config = dict(
    decoder_activation='gelu',
    batch_size=256,
    final_lr_fraction=0.1,
)
Rows from block 4 of the text decoder, named by matrix and row number. Rows with one number belong to one neuron. Each number is 128 + 32 x the weight over its row's rms, rounded and kept within 0 to 255. All counts start at 0. After the name is the row's rms in percent of the matrix's.
# fc1: MLP up (decoder.blocks.4.mlp.fc1.weight, 1280x320), inputs 100-124
# fc2: MLP down (decoder.blocks.4.mlp.fc2.weight, 320x1280, transposed), outputs 100-124
fc1.420 081 [ 94  99 131 133  87  80 117 132 115 110 167 123 194 132 116 128 173 151 139 143 181  88 111 183 137]
fc2.420 083 [120 118 140 100 130 156 142 111 185 123 114 173  71 124 120 121  85 128 143 139  45 145 136 122 128]
fc1.421 089 [159 105  94 190 128  91 145  64 129 136 125 155 162 178 189 125 153 170  93 158 126 135 166 165 119]
fc2.421 090 [148 135 186 136 115 105 105 186 120 108 109  88  77 125 127 144  46 104 115 209  62 179 107 117 126]
fc1.422 051 [142 130 111  82 104 144 115 142 128 156 167  77  90 129  91 117 119 135  95 109 136 189 141 114 129]
fc2.422 057 [125 131 157 140 131 147 100 122 143  91 124 144 192 127 145 127 157 144 115 134 102  68 165 141 107]
fc1.423 096 [168  98  63 121 121 170 136 124 148  95 108 178 148 138  90 130 128 138 102 111 106  28 149 128  99]
fc2.423 087 [117 194 158  95  77 178 147 146 113 148 102 144 155  98 132  76 127 157 188 119 150 138  64 110 127]
fc1.424 096 [107 132 143  90 143 111 110  98 106 153 103  97 170 148 147 109 132 178  79 168 167 135  61 160  84]
fc2.424 100 [138 145 146 153 154 128 136  59 176  84 118 133 118 123 114 146  80 141 212 164 148 135 158 125 169]
fc1.425 080 [ 65 111 149 137 159 156 169 146 116 150 116 125  95  93  96  94 174 132 136 175  90  84 143  77 115]
fc2.425 090 [136 174 100 140 159 130  93 120 121 110  89 174 165 123 120 153  64 134 108 143 132 153  65 131 130]
fc1.426 138 [146 121 136  96 167 102 148 116 157 142 131 159  61 143 123 111 107 145 130 126 134  86 107 134 142]
fc2.426 131 [126  58  25 152  87 119 126 214 149 134 135  57 168 109 138 112  87 118 160 156 175 208 112 127 139]
fc1.427 083 [ 93  97  99 154  97 139  87 110 106 170 201 195 123 142 138 114  83 146 140 143 139 118  36 150 106]
fc2.427 088 [133 122 134 127 157 122 148 130 172 169 126 115  86 117 115 132 202 122  80 155  78  99 101 122 137]
fc1.428 083 [185  93 185 149  68 163  93 127 180  99  76 160 141 169 131  85 138 141 109 131  72  80 105 149 121]
fc2.428 087 [ 83 212 100 129 131 124 130 108 103 110 142 147 136 151 118 122 141 131 120  90 175 168  99 127 106]
fc1.429 060 [133 190  98 128 125 116 115 149 111 110 103  99 125  99  99  86 140 150 117 142 127  82 152 133  94]
fc2.429 066 [131  54 179 134 173 123 107  76 198 112 130 163 114  42 178 126 138 116 186 165  76 145 193 103 139]
fc1.430 115 [156  37 191 110 118 104 122 124 148 100  94 134 184 143 146  86 177 153 178 106 220 116  98 106 144]
fc2.430 118 [103 177  46 143 139 114 112 112 144 145 129  92 126 129 131 122  85 132 107 140  94 126  87 138 137]
fc1.431 100 [148  96  61 178 112  78 145  59  97 140  93  88 159 159 128 168 164  96 109 111 195  95 160 100 101]
fc2.431 105 [142 154 186 115 132 185 141 192  75 112 225 129  92 134 159 117  87 136 118 120  59 163  82 152 127]
fc1.432 044 [132 166 131 176 136 146 109 147 117 107 101 108 142 153 145 164 128 117 133 180 165 136 136 165 123]
fc2.432 052 [102  71 126 164 103 125 120  97 164 120 124 186 134  60 114 117  79 119  70 120 114  52 106 122 113]
fc1.433 094 [188 145 103  65 144 131 165 123  78 123 155 148  93 197 135 128 119 154 107  99 157  81 128 124  92]
fc2.433 089 [105  53 196 169  78 162 132  82 161 128 117 175 135  88 131 151 123 134  82 123  87 229 126 136 149]
fc1.434 173 [112 154 107  82  95 142 135 130 137 145  88  72 160 156 155 136 160 123 139 142 155 129 146 153 129]
fc2.434 162 [137 161 155  96  93 136 103 138 195 118 179 156  73 134 132 119  95 135 123 140 115 126  97 148 131]
fc1.435 080 [160 134 221 107 111 145 157 150 118 119 134 158 129 106 125 139  60 149 143 156  97 164 144 134  91]
fc2.435 081 [121 160  30 129  98 122 108 147 141 143 152 157 126  15 117 148 145 137  95  86 134 128 148 139 120]
fc1.436 111 [134 119 176 131 139 184 149 112 164 147 140 142 138 138 119 127 203 109 131  91  76  72 168  98 110]
fc2.436 118 [107 142  94 151 177 115 124 109  83 110 115 148 122 109 118 121 116 118 145 161 156 159  41 111 136]
fc1.437 028 [127 117 184 138 120 127 127 129 143 112 178 136  92 132 102 110 101 110 142 104 155 105 136 129 143]
fc2.437 027 [154 139  71 148 157 126 116 125 143 108 152 123 144 127 126 125 144 150 141 133 109 125 106 108 124]
fc1.438 111 [172  77 211  49 119 169 116 189 170 104 123  78 160 135 117 159  66  96 159 110 154  83 163 145 130]
fc2.438 096 [100 156 128 167 159 120 133 107 115  79  96 146 106 102 137 132 137 147 132 144 138 146 125 165 127]
fc1.439 053 [173 117 194 116 110 109 106 138 168  99 129  91 148 160 105 147 182 120 116 122 166 110 173  90 120]
fc2.439 051 [117 147  88 104 142 189 134 105 107 110 173 137 121 135 117 122  81 153  92 142  99  98  73 122 130]
fc1.440 079 [148 117  52 166  98 118 153 167 117 129 129 168 133 141 130 126  67 118  90 111 195 144 127 177 112]
fc2.440 085 [129 167 148 138 129 134 126 131 131 138 116  59 128 166 145 149 148 139 197 170  94 142 121 117 128]
fc1.441 085 [152 197  87 137 156 114 145 166  85 107 118 128  81 122 136  95 158  80 126 170 169 116 123 190 131]
fc2.441 086 [105  66 154 132 121 140 133 122 102 112  68  77 161 167 141 124 154 133 225 159  87 166 129 108 145]
fc1.442 095 [117  54   0 197 118 140 147 106 126  72 171 130 123 127 110 142 100 123 140 102 123 125  88  99 170]
fc2.442 097 [136  99 241 120 126 155 123 112 158 125 110 176 119 123 124 157 148 131  76 127 135 156 182 123 132]
fc1.443 082 [153 172 159 128 165 133  89  86 112 124 150 161 128  98 163 167  92 163 110  76 135 130  87 109 109]
fc2.443 087 [102  85  57 119 152 122 141 161 132 134  79 107 136 161 126 126 146 135 104 161  87 117 117 129 149]
fc1.444 085 [103 129  73 118  89 109 114 140 145 138 162 178   7 101 110 121  90  80  81 104 117 175 132 132 116]
fc2.444 096 [147 154 232 127 184 141 125 114 122 137 122  83 221 164 123 115 115 142 181  91 113 136 130 113 134]
fc1.445 111 [186 104  89  69 152 122 174 144 106  86 183 141 138 161 109 120 152 114 187 129 162 105 156 127 109]
fc2.445 112 [141 150 131 160 139  99 125 162 112 151  84 132 144 103 133 115  98 147  71 125  81  94 115 142 136]
fc1.446 094 [166  73 111 116 126  74 124 115  97 108 122 101 174 103 142  65 160 150  89 172 162 155 126 123 109]
fc2.446 109 [127 162 158 134 111 142 105  58 117 106 122 215 153 128 113 145 147 106 239 133 115 133 165 121 142]
fc1.447 091 [155 195 138  79  87 127 126 117 148 133  98 171 138 163 136 149 125 167 129 129 124 196 121 139 159]
fc2.447 089 [144  64 118 136 175 141 126 103 121 127 118 167 144 139 135 114 129 113 168  69 161  90 181 119 108]
fc1.448 132 [100 119  88 132  94 174  81 159  69  76 146 141 153 116 133 191 131 164 143  84  79  99 115 164  74]
fc2.448 135 [137  96 163 120  52 152 126 144 154 126 110 161 160 138 100 114 109 103 142 150  87 173 155 125 155]
fc1.449 058 [178 174  97 136 136  70 184 124 103 102  83 111 218 110 137 161 198 163 120 154 126 125 102 137 111]
fc2.449 062 [ 74 177 174  91 102 129 136 108 208 110  82 196 110 152 134 109 112 135 133 167 108 156 149 162  85]
fc1.450 103 [163 174 110 118 125 144 143 156  82 113 139 148 154  95 147 108 178 111 172 104 150 154 140 106 119]
fc2.450 120 [114 104 116 112 119  60 125 124 149 134  93 113  78 123 130 129 122 138  80 168 105 116 143 113 125]
fc1.451 126 [114 211 170 184 123 151  57 103 137 140 102 159 153 151 107  88 142 107 107 165 156 123 114 130  95]
fc2.451 130 [ 88 105 144 138 148  93  87 139 153 172 194 145  73 140 115 118 149 153 176 148 112 121 129 139 151]
fc1.452 138 [150  80 152  68 145 174 148 139 115 127  92  89 145 147 150  91 114 133 155 204 123 171  95 135  99]
fc2.452 117 [175  36 101 132 179 147 138 153 160 117 134  95  98 134 144 112 164 127 134 131 128 166  85 148 149]
fc1.453 100 [165 114 144 151 137 106 104 134 145 172 173 163 180 105 117 108  96 122 119  73 136  58 123 111 121]
fc2.453 098 [146  62 194 146 133 159 118 110 182 133 168 197 191 107 127 139 145 131 108 113 121 190  92 112 128]
fc1.454 082 [ 85 116 115 130 113 168 121 124 148 110 133 160 187 182 106 129 116  69 146 170 145 165 128 141 159]
fc2.454 085 [140  96 127 119 127 130 142  92 145 156 136  78 132 141 119 150 167  99 116  69 148 138  99 113 152]
fc1.455 024 [130 138 211 106  97 119 121 126 161  88 104  92 141 132 173 109 184 103 150  89 131 110 165 115 139]
fc2.455 025 [126 122  49 123 169 139 127 138  83 145 128 195 125  89 133 123  63 132  93 165 118 156  82 138 138]
fc1.456 128 [115  57 130  95 169 140 136 123 117 134 135 134 132 110 141 119  83  97 119 132 157  95 133 124 117]
fc2.456 137 [105 131 165 119  93 159 115 162  93 133 116 124 158 148 139 140 125 152 146 159  67 118 131 107 121]
fc1.457 136 [125 116 133 162 122 155 120 133 130  83 100  85 152 171 110 170 143 149  97  95 133 107 155 137 176]
fc2.457 132 [147 122  71 127 136  91 118 158 115  81 106 112 124 147 122 152 186 130  81 121 110  85 131 115 136]
fc1.458 035 [132 132 192 113  89 141 132 100 166  68 114  95 184 118 167 125 165 117 178 126 142 117 145 129 137]
fc2.458 033 [120 134  51 117 178 125 120 176  64 143 108 176 107 120 133 112  84 141  53 183 157 141 115 149 126]
fc1.459 091 [129 152 119 129 101 107  91 153 173 128  86 131 146 121  71 162 131 151 173 134 191 120 108 125 105]
fc2.459 093 [119 113 159 163 150 151 140 118 106 104 148 136 170 137 130 110 140 131  43 115  64 124 147 121 131]
fc1.460 021 [122 154 191 139 122 108 108 107 105 115 125 110 156 142 119 126 219 121 129 140 112 182 173  92 138]
fc2.460 022 [115 147 116 130 125 139 137 124 136 147 138 155 118 157 133 150  69 109 116  96 148  86  80 145 125]
fc1.461 035 [146 117  67 154 126 139 160  95 108 118 143 110 136 105 141 153 122 177 188 167 167 136 127 163 114]
fc2.461 037 [ 88 143 183  92 116 128 125 165 191 120 102 123 149 141 122 113 174 135 117 154  91  95 146 121 126]
fc1.462 104 [120 150  22 113 150 124 161 146 107 160 128 108 143 110  92 147 123 152  98  80 151  59 125 200  90]
fc2.462 119 [121 132 203 122 116 128 113 115  90  95 200 123 120 150 108 134 141 120 121  94  59 209 151 120 129]
fc1.463 142 [149  84  60 176 142 170 201 133  61 161 110 144  65 179  88 126 143 127 122 100  82  79 174 137 103]
fc2.463 148 [123 193 196 121 148 133 134 153 129 130 163 102 136  59 133 136 132 113 135 166  94 171  23 155 113]
fc1.464 094 [ 80 132 120 122  63 172 126 152 107 148 143 156 157 156 127 130  20 132 132 114 156 169  86 160 109]
fc2.464 099 [104 111 137 128 125 113 133  32 102 138 129 130 124 100 107  84 131 157  83 151 120 121 120 116 136]
fc1.465 061 [147 149  90  98 154 127 151  77 106 105 131 151  97  96 143 145 147 114 175 150 139 134 145 137  72]
fc2.465 074 [112 104 173 123  81 109 124 182 136  83  63  89 111 127 156 104 144 129  78 158  74 118  96 118 130]
fc1.466 142 [ 91  48 204 150 145 136 154 110 129 123 107 137 206 153 107 115 112  90 168 117 114  77 151 109 125]
fc2.466 131 [137 215 131  97  84 139 100 152  97 123 125  65  52 127 137 128 131 124 168  97 184  54 104 157 130]
fc1.467 090 [166  77 132 106  87 124  97 107 123 154 172 143 156 134 171 145 136 121 216 149 204 141 151 102  79]
fc2.467 087 [146  93 129  50 133 138 103 148 148 104 114 141  68 144 123 127  91  92  63 144 105 104 125 137 111]
fc1.468 155 [120  80 199 123 113 114 146 116 101 114 161  99 123 113 117 168  92  59 126 124 119 140 135  62 135]
fc2.468 158 [123 186  70 137 150 122 138 128 116 122 121 165 126 132  94 129 113 124  95 109 122 143 147 131 146]
fc1.469 122 [153 106 142 195 146 113 114 101 111  94 139 171 126  86 112 110 200  92  97  78 143 124 138 139 154]
fc2.469 117 [ 93 143 135 150  71 140 133 154 150 136 137 109 134 160 159 119  86 124 222 193 143 151 130 124 114]
fc1.470 060 [118 159 160 164 113  91 109 149 127  95  81 127 103 179 100 144 128 114 156 121 124 154 114 123 159]
fc2.470 064 [113  79 135 151 111 135 129 113 134 169 214 114 153  87 151 117 102 132  50 137 142 106 130 133 134]
fc1.471 070 [198 122 152 110 172 117 161 107 117 150 153  69  97 107 114  41 163 138 178 152 114 137 122 129 126]
fc2.471 077 [116 140 138 121 102 157 112 154 145 124 103 195 147 122 127 136  76 132 103 126 138 150  79 120 133]
fc1.472 064 [132 162 162 112 146 105 129 150  84 178 125 132  93 149 130  70 123  70 128  81 125  74 144  99 168]
fc2.472 074 [151 125 142 176 114 134 146 135 108 131 168 107 149  62 111 143  81 130 157 157 162 132  61 171 124]
fc1.473 101 [159 138  95 118  99 132 132 162 191 132 108 113 144 197 106 136 163  81  78 132 130 113 132 103  98]
fc2.473 096 [124 192 178 139 152 116 132 153 137 150  42 179 108 186 125  96 141 146  70 115  75 116 126 134 120]
fc1.474 120 [ 50 140 117 161 118  95 141 183 104 143  85 141 189  78 102 119 125 117 153 180 137 113 125 153  91]
fc2.474 114 [118 155 109 160 133 184 132  83 120 115 146 160 108 146 113 142 151 113  53  92 106 168  88 132 101]
fc1.475 029 [130 168   0 129 124 129 153 147 106 141  98 140  99 137 105 145 146 133 146 158  80 130 148 133  99]
fc2.475 033 [130 105 255 150 132 150 128 105  81 132 167 169 126 106 149 117 124 132 110 129 143  98 120 142 135]
fc1.476 112 [ 94  77 136 120 127 149 110 135 157 153 167 147  85 122  99 193 118 146  91  57 126  83 169 108 103]
fc2.476 119 [130 185 182 139 125  96 134 101 121 132 106 164 169 181 134  98  91 100 107 132 127 175 130 129 129]
fc1.477 146 [159 135 136 154 186 151 203 102 151 138 145 175 169 152  93 163 118 122  99 109 128 184 142 131  77]
fc2.477 150 [ 96 134 117 152  59 120 103 179 131 119 160 146  90  75 147 132  97 120 119  85 169 116 108 148 149]
fc1.478 027 [119 124  91 122 102  98 167 158 105 134 110 154  48 139 132  90 108  90 133 104 151  73 158 150 117]
fc2.478 027 [124 153 144 138 145 144 134 100 122 114 148 149 184  77 121 129 114 114 126 106 105 157  69 105 122]
fc1.479 062 [131 109 135 115 174 185 122 131 125 109 157 111 116 158 133 148  93 110 118 148 153 172 210 132  98]
fc2.479 065 [165 146 107 116 135  66 123  91 112 112 127  93 153 177 125 141 174 145 195 117  70 102 166 126 147]
fc1.480 066 [137 129 160 108 151 144 118 127 120  69  95 108 105 152 118 140 139 148 161 135  77  83 137 118 147]
fc2.480 068 [123 144  98 126 145 112 134  89 118 150  71 125 177  98 138 123 128 134 175 124 141  74 121 127 129]
fc1.481 093 [145 121 117 114  99 124 139 141 152 115  72 102  82 129 115 134 118 177 136  97 135 116 111 179 156]
fc2.481 083 [ 97 109 131 126 161 103 132 124 114 150 151 157 165 124 180 142 131 134 127 144 120 119 149 149 136]
fc1.482 120 [101 147 148 115 181 111  95 132  96 113 161 154  85  80 127 139 133 159 164 166 102 124 103 147 128]
fc2.482 130 [ 96  82 115 152 129 212 150  81 169 116 105 142 140 169 131 134 111 116  70 131 138 143 161 136 135]
fc1.483 098 [158  75 171  79  84  82 124  88 137 137 105 144 255 143 168 135 154 160 126 121 126 127  78 121 170]
fc2.483 105 [114 196  60 156 148 101 142 182 133 104 102  84  53 118 119 133 108 131  74 155 171 101 225 161 125]
fc1.484 077 [142  68  87 138 110 128 120 111 119 114 159 126 137 131 113 184 137 163 131 199 131 128   0 114  84]
fc2.484 084 [153 159 161 140  84 115 131  61  87 156 116 126 111 203 123 115 125  85 157 126 165 186 222 138 132]
fc1.485 084 [151 127  84 183 136 126 181 149 110 116 110  87 149 146 173 108 190  81 142 159  96 134 101 146 115]
fc2.485 079 [130 143 148 149 162  99 130 112 122 129 149 119 110 147 105 127 124 120 185 160 145 106 110 157 106]
fc1.486 089 [133 130  90  61  88 152 110  83 153 156 111  93 161 142 159 123 180 127 149 112 121 144 111  98 167]
fc2.486 085 [125 165 130 152 125 107 111 114 159 116 157 169 152 177 129 127 113 128 125 111  93 116 176 139 112]
fc1.487 126 [101 117 171 172 142 108 130  86 114 109 116 133  48 154 168 133 171 124 145 141 112 156 141 139  79]
fc2.487 128 [145  95 119 164 153 103 103 167 146 100 125 113 145 119 125 207  53 120 107 133 151  47 140 124 155]
fc1.488 059 [120 129 155  97 156 154 137  79 156 128 181  88 107 123 164 119 136 114 113 124 188 173 105 134 127]
fc2.488 061 [100  99  91 129 141  94  97 165  54  95  99 108 143 150 140 130 137 133 154  90  61  85 124 133 115]
fc1.489 033 [120 102  97 116  99 149 114 125 135 151 174 128  87  90 101 134  92 148  96 145 160 134  95 129 107]
fc2.489 032 [128 155 185 130 147 125 124  69 142 122 130  66 158 146 134 114 174 126 160 102 143 116 180 141 119]
fc1.490 097 [133 130 104 116 110 160  68 130 168 147 139 145 197  75 122 111 153 167 116 128 120 166 110 124 158]
fc2.490 106 [108 104 108  99 176 147  87 130 137 143  62 115  71 188 136 113  99 128 117 185 124 128 123 140 128]
fc1.491 053 [165 120 158  88  90 100 134 143 196 128 139 116 123 113 159 159 105 117 134 129 176 130  98 157 105]
fc2.491 059 [103  89  93 149 153 149 140  60  54  91 133 119 155  95 102 142  77  88  97 156 111 131 142  99 129]
fc1.492 069 [145  79  86 149 105 173 144 168 159 122 117  97  93 159 102 148 121 184 191 103 172  79 120 169 112]
fc2.492 076 [135  96 147 108 120 105 123  79 160 158 138 196 161 128 143 120 131 136  99 163 113 153 139 122 134]
fc1.493 103 [191  94 171  88 174 119 126 132 132 144 114 111 145 113 169 124 130 160 124 101 186 113 117 129 128]
fc2.493 109 [117 107  42 147  88 109 108 161 165  93 103 110 106  91  88 116 120 116 144 186 130 173  46 127 123]
fc1.494 125 [130 118 100 203 116 111 108  92 133 126 165 172 140  92 126  80 129 126 103 125 142 145 108 138 168]
fc2.494 107 [116  72 129 160 193 148 108 135 113 169 130 147 125  97 131 113 102 100  62 142  51  79 144 109 144]
fc1.495 140 [137 129 146 148 125 155 113 121  86 127 106 127 156 146 156 123 107 136 137 121 148 148 145 145 117]
fc2.495 113 [120 104 124 147 170 151 125 152 120 110  80 101 134  68 127 139 153 134 115 116 131  97 138 136 143]
fc1.496 123 [124 166 127 144 139 150 163 141 111 116 181 137  97  76 127  72 129 122 148 134 126 186 110 154 122]
fc2.496 142 [120  89 109 107 144 121 119 123  81 123 111 119 146 219 118 130 117 136 128 119 130 106  78 138 113]
fc1.497 126 [ 95 132 104 102 101 133 154 157 132 114 163  93  86 110 100  75 167 103 122 157  51 144 130 141 157]
fc2.497 099 [127 139 166 134 104  93 150 119 139 114 123  40 174 182 104 128 153 123  93 180 125 140 109 142 148]
fc1.498 087 [156 171 151 159 150  40 162 148  95 136 176 136 119 113  96 160 108 104 129 144 106 148 135 132 137]
fc2.498 084 [134  86 136 171  80 152 131 114  99 119  91 178 110  88 115 135  99 138  97 109 132  94 158 142 119]
fc1.499 068 [121  84 122  88 125 145 139 103 168 139 123 165 127 132 146 105 144  89 129 164 116 131 167 176  97]
fc2.499 072 [119 158 149 117 138  93 117 138  98 102 100  74 112 189 134 139 109 135  98  95 116 161  94 118 119]
fc1.500 013 [129 183 185 146 121 127 114 132 126 105  72  90 221 147 148 140 158 105 153  90  65 144 127 110 161]
fc2.500 014 [103  69 102 124 134 122 121 144 135 140 137 127  73 102 117 151 102 130 114 193 177 126  98 147 150]
fc1.501 057 [ 90 175  17  72 145 144  90 156 114 147  92 132  94 104 153 176 126 171  86 133 135 125 125 166 110]
fc2.501 068 [141  86 226 126  74 127 160 103 111 127 175 150 166 159 150 110 117 122 167 141 191 131 122 115 135]
fc1.502 065 [142  88 101 117 142 143 173 152 141 181 112 148  94 147  98 116 159  52  85 168 159 171 145 166  86]
fc2.502 070 [122 202 114 131 162 143 165  89  88 123 132 172 146  93 134 138 110 133 192  43 107  65  88 106 124]
fc1.503 117 [115  81  73 111 220 102 134 142 135 113 102 148 133 114 148  75 149 126 142  89  38 100 195 178 141]
fc2.503 128 [141 162 166 139  98 143 124 126 103 141 115 113  99 156 119 162 141 117 132 133 177 180 132 136 137]
fc1.504 095 [154 113 170 130 108 130 147 117 122 132 156 126 146  68 136 129 170 141 182 107 103 132 152 112 165]
fc2.504 077 [159 204  73 149 108 102 148 196 104 140  92 125 153 155 153 141 150 121 105 107  50 128 139 103 128]
fc1.505 171 [125 187 227 112 158  76 129 150 170  85 146 138 200  76 112  71 124 100  59 107 152 170 151 136 173]
fc2.505 167 [121 125   0 142  60 146 116 158  95 147 169 125  89 178 131 144 187 125 202 131  71  90  89 122 130]
fc1.506 024 [137 147 138 141  99 128 101 143 167  96 131  80 103 157 134 133 217 126 163 120 132 113 173  86 145]
fc2.506 026 [125 106 149 110 145 165 107 126 137 131 165 139 153 129 134 136  31 145  64 178 140 121  70 140 132]
fc1.507 065 [155 114 180 121 135 115 104  96 154  77 180  68  66 172 139 134 130 118 130  81 134 128 121  96 132]
fc2.507 070 [121 152  93 140 144 119 138 150 114 149 113 184 165 140 105 124 141 131  99 164 109  86 111 141 130]
fc1.508 102 [153  97 156  87 154 115 110  88 134  87 106 115 180 102 108 143 103 136 118 135 145  69 144  88 132]
fc2.508 114 [143 158 114 142  76 157 100 125  37 135 133  69 129 172 134 114 160 130 160 151 119 199  53 130 141]
fc1.509 087 [158 154 137 183 127 160 130 167 117 101  56 113 114  86 157 168 119 120 136 149  96 118 136 140  71]
fc2.509 086 [121 108 145 115 153  95  97 120 114 119  89  76 107 110 131 111 116 117 170  85 150 149 162 106 145]
fc1.510 097 [137 123 150 151 115  69 140 151 108  85 142 161 238 123 128 101 176 148 159 186 196 113 111 125 144]
fc2.510 101 [121  78 139 132 111 153 135 102 149 152  86 131  37 106 127 126  52 139 141 134 132 128 129 135 107]
fc1.511 116 [152 144 112  67 114 112 136 119  66 120 169  77 112 105 139 188  83  92 144  86 146 137 146 130 131]
fc2.511 118 [152 111 127 136  55 120 113  43  83 155 122 143 149 159 118 135 112 127 174  90 112 156 107 122 130]
fc1.512 084 [ 93 121 104 150 135 104 158 131 111  69 185 143 198 121 164 118 127 126 128  40 102 147 148 107 141]
fc2.512 084 [129 105 183 133 178 141 119 123 139 154 120 107 102 139 113 129 101 138 118 144 131  64 112 128 121]
fc1.513 052 [182  69 123 132 108 155  98 149 143 181  85  82 132  88  98 176 180  86 104 139 141  98 177 116 118]
fc2.513 059 [106 180 155 129 122 117 132 146 116  91 139 172 117 126 143 105  80 148 157 122  92  96  44 139 127]
fc1.514 053 [159  58  66 136 114 104 137 120 116 147 156 142 169 108  93 100 175 102 117 179 158 162 104 161  97]
fc2.514 059 [142 179 174 104 130 133 142 115 194 122 149  96  75 115 150 133  92 149 133 173  79  87  55 141 135]
fc1.515 125 [127  70 150 160 102 119 104 171 145 122 159 107 172 109 113 114 121 122 134 130  93 109  74 146 134]
fc2.515 123 [143 124 140 126  92 118 129  97 115  86  77 125  82 205 153 144 152 144 125 123  56 148 141 126 109]
fc1.516 100 [160 100 159  74 112 158 104 118  89 111 108  75 155 116 105 120  98 130 109 123 152  66 152 174 107]
fc2.516 109 [132 153 117 146  57 113 141  91 161 134 153 135 108 147 152  94 146 131 101 166 137 135  54 144 146]
fc1.517 150 [ 85 110 212 119  52  67 127 109 153  98 164 116 159  88 129  98 143 144 139  70  53 113 133 123  89]
fc2.517 131 [131  98 135 132 106 102 114 148 126  95 119 125 115 171 143 137 165 137 140  82 198 155 189 113 157]
fc1.518 023 [149 139  10 131 106 151 113 124 125 136 102 142 125 101 130 133 109 116 136 123  78  63 138 100 153]
fc2.518 025 [122  76 211 124 112 115 121 104 111 103  94  88 120 101 122 148 167 110 148 156 150 147 141 133 150]
fc1.519 098 [186 151  98 162 222  93 145 131 104 121  69 156 177  99 143  90 133 147 119 150 117 107 112 136 144]
fc2.519 094 [133 126 114 158 143 137 126 114 188 149  82 108  40 151 128 134 151 140  87 126 130 116 115 143 154]
fc1.520 114 [ 85 151  35  99 148  85 187 121 157 151 117 203 159 138 121 121 124 144 160 113 106 107 158 101 164]
fc2.520 116 [147 133 209 135  55 152 104 154 128 112 127 157  82 102 119 130 148 160 129 128 163 148  87 135 113]
fc1.521 129 [146  28 116 132 158 113 211  97 140 131 141 144  93 158 113 106 171  64 125  91  70 146 142 166 105]
fc2.521 128 [114 106 114 115 159 116 124 210 173 155 138 130 100  77 150 107 121 130 109  64  77  91 151  94 125]
fc1.522 132 [143 124 147 133 142 137 122 130 173 150 135 145  91 159 149 165 116  71 101 161 102 152  94 122 123]
fc2.522 134 [124 139  80 104 126 103 132 129 116 119 192 123 129 147 126 147 140 151 168  98 144  79 158 141 133]
fc1.523 092 [136  61 124 123 101 111 131 117  98 134 154 183 145 106 126 156 140 153 172 138 107  60 151 154 135]
fc2.523 102 [ 82 191 186  97 125 157 106 161 112 131  58  59 113 153 137 141 100 118  62 140 145 162 100 113 137]
fc1.524 097 [100 109 102 121 158 111 191 115 152 141  63  75  97 112 120 154 128 134 102 132 182 123 154 185 206]
fc2.524 103 [119  53 152 137 107 109 130 168  80 119 127 173 142 188 131 142 136 127 112 118  83  99 132 136 120]
fc1.525 072 [142 140 130 181 116 112 102 120 139 127 131 123 107 128  91  94  98 120 163  52  78 171 108 131  52]
fc2.525 073 [113 135 127 131 153 133 183 107 129 109 165 115 140  76 143 103 149 135  78 136 163 114 145 133 124]
fc1.526 022 [108 115  91 123 145 115 149 126  91 153 111 114 148 108  95 155 142 120 126 176  84 190 150 152 116]
fc2.526 025 [138 158 192 127 115 130 152 138 131 131 128 146 122 147 164 107 157 151 111  74 170  72 114 146 114]
fc1.527 140 [131 123 232 150 100 180 138 172 115 128 148  98 179 160  86  89 108  55 137 109 164 146 190 156 161]
fc2.527 143 [121 164  57 137  69 123 117 149 138 122 106 213  80 118 128 130 206 120 140  92 108 109 115 125 128]
fc1.528 040 [110 183 255 110 104 102 143 106 142  92 126  90 158  91 172 101 163  91 162  96 103 112 156 146 137]
fc2.528 041 [137 100   0 129 191 123 121 142 121 125 134 198 122 107 122 112  76 136 100 162 192 147 102 131 136]
fc1.529 109 [170 149 146 128 141 159 130 137 127 160  97 147 135  80 125  59 149  97 147 203 113 112 133  87 147]
fc2.529 106 [152 108 117 129 178 139 138 104 159 120 142 130 131  64 121 142 149 120 114 183 144 133 102 113 131]
fc1.530 082 [140 136 119 126  87 142 200 134 129  72  72  91 215 117 156 154 119  92 120 158 174 126 141 170 171]
fc2.530 081 [113 114  93 124 118  58  95  85  92 123 147 154 103 175 137 141 137 171 115 129  35 130 123 128 129]
fc1.531 085 [144 166 114 134 173 146 145 122 176 138 109 107 186 131 102 160 102 109 123 102 112 135 133 164 169]
fc2.531 096 [135  89 150 131  79  99 123 133 104  92 122 138  81  98 136 109 120 130 133 122 137 117  93 111 107]
fc1.532 055 [143 110 118  84 124 120 101 159 195 138 126 140 114 173 130 152 168  84 150  93 104 137 126 127 107]
fc2.532 059 [114 206 143 161 142 141 127 121 107 108 101 184 166 152 139 104 157 149  85 103 121  78 121 148 126]
fc1.533 081 [114 106 132 143 117 146  80 137 184 110 173 116 196 141  89 119 142 126 109 144  50 135 147 135 169]
fc2.533 090 [151 150  88 113 139  95 107  82 133 172 115 148  92 184 145 148 132 124 170 138 148 179 148 140 140]
fc1.534 100 [152 135 170 146 108 158 128 142 154  37  98  88 195 115 131 161 141 129 101 113 129 178 105 105 139]
fc2.534 099 [124  86 136 177 121 116 125  54 208 133 130 157  78 165 123  92 109 128 173 216 134 107 162 138 128]
fc1.535 073 [166 119  57 149 115 102 114 138 141 100 199 119 151  96 148  91 124 120 152  93 127 134 116 151 154]
fc2.535 082 [122 152 173 171 132 129 120 124 117 132 101 150  67 103 125 149 135 143 128 139 143 168 128 118 132]
fc1.536 024 [121 133 128 109  98 135 143 123 139  97 137  89  85 121 166 119 135 101 171 138 116 136 126 145 138]
fc2.536 023 [118  96 106 113 159 109 123 123  85 165  64 198 185 128 142 125 117 147  69 152 138 136 113 139 136]
fc1.537 106 [161 109 115 109  91 177 104 136 159  98 119 147 166  83 100 159 136 104 154  99 123 147 126  99 153]
fc2.537 112 [119 178 106 124 128 110 145 116 118 150 149 179 108 183 129 132 104 117 158 139 158 150 169 130 113]
fc1.538 102 [119  79 184  85  98  99 150 117 117 163 141 113 111 169 102 156 188 120 192  72 130 120 144 115 108]
fc2.538 095 [141 155  93 139 118 110 101 160  81  94 152 196 119  45  89 163 109 149  88 157  83  92 113 131 124]
fc1.539 111 [130  80 158 173 142 126  63 116 112 166 127 172 118 100 164 159 150 136 152 145 110  91 130  87 100]
fc2.539 130 [140 183 143 113 117 116 153 142 207 118 199 134 125 127 120 138 183 131 100 105 151 166  69 145 151]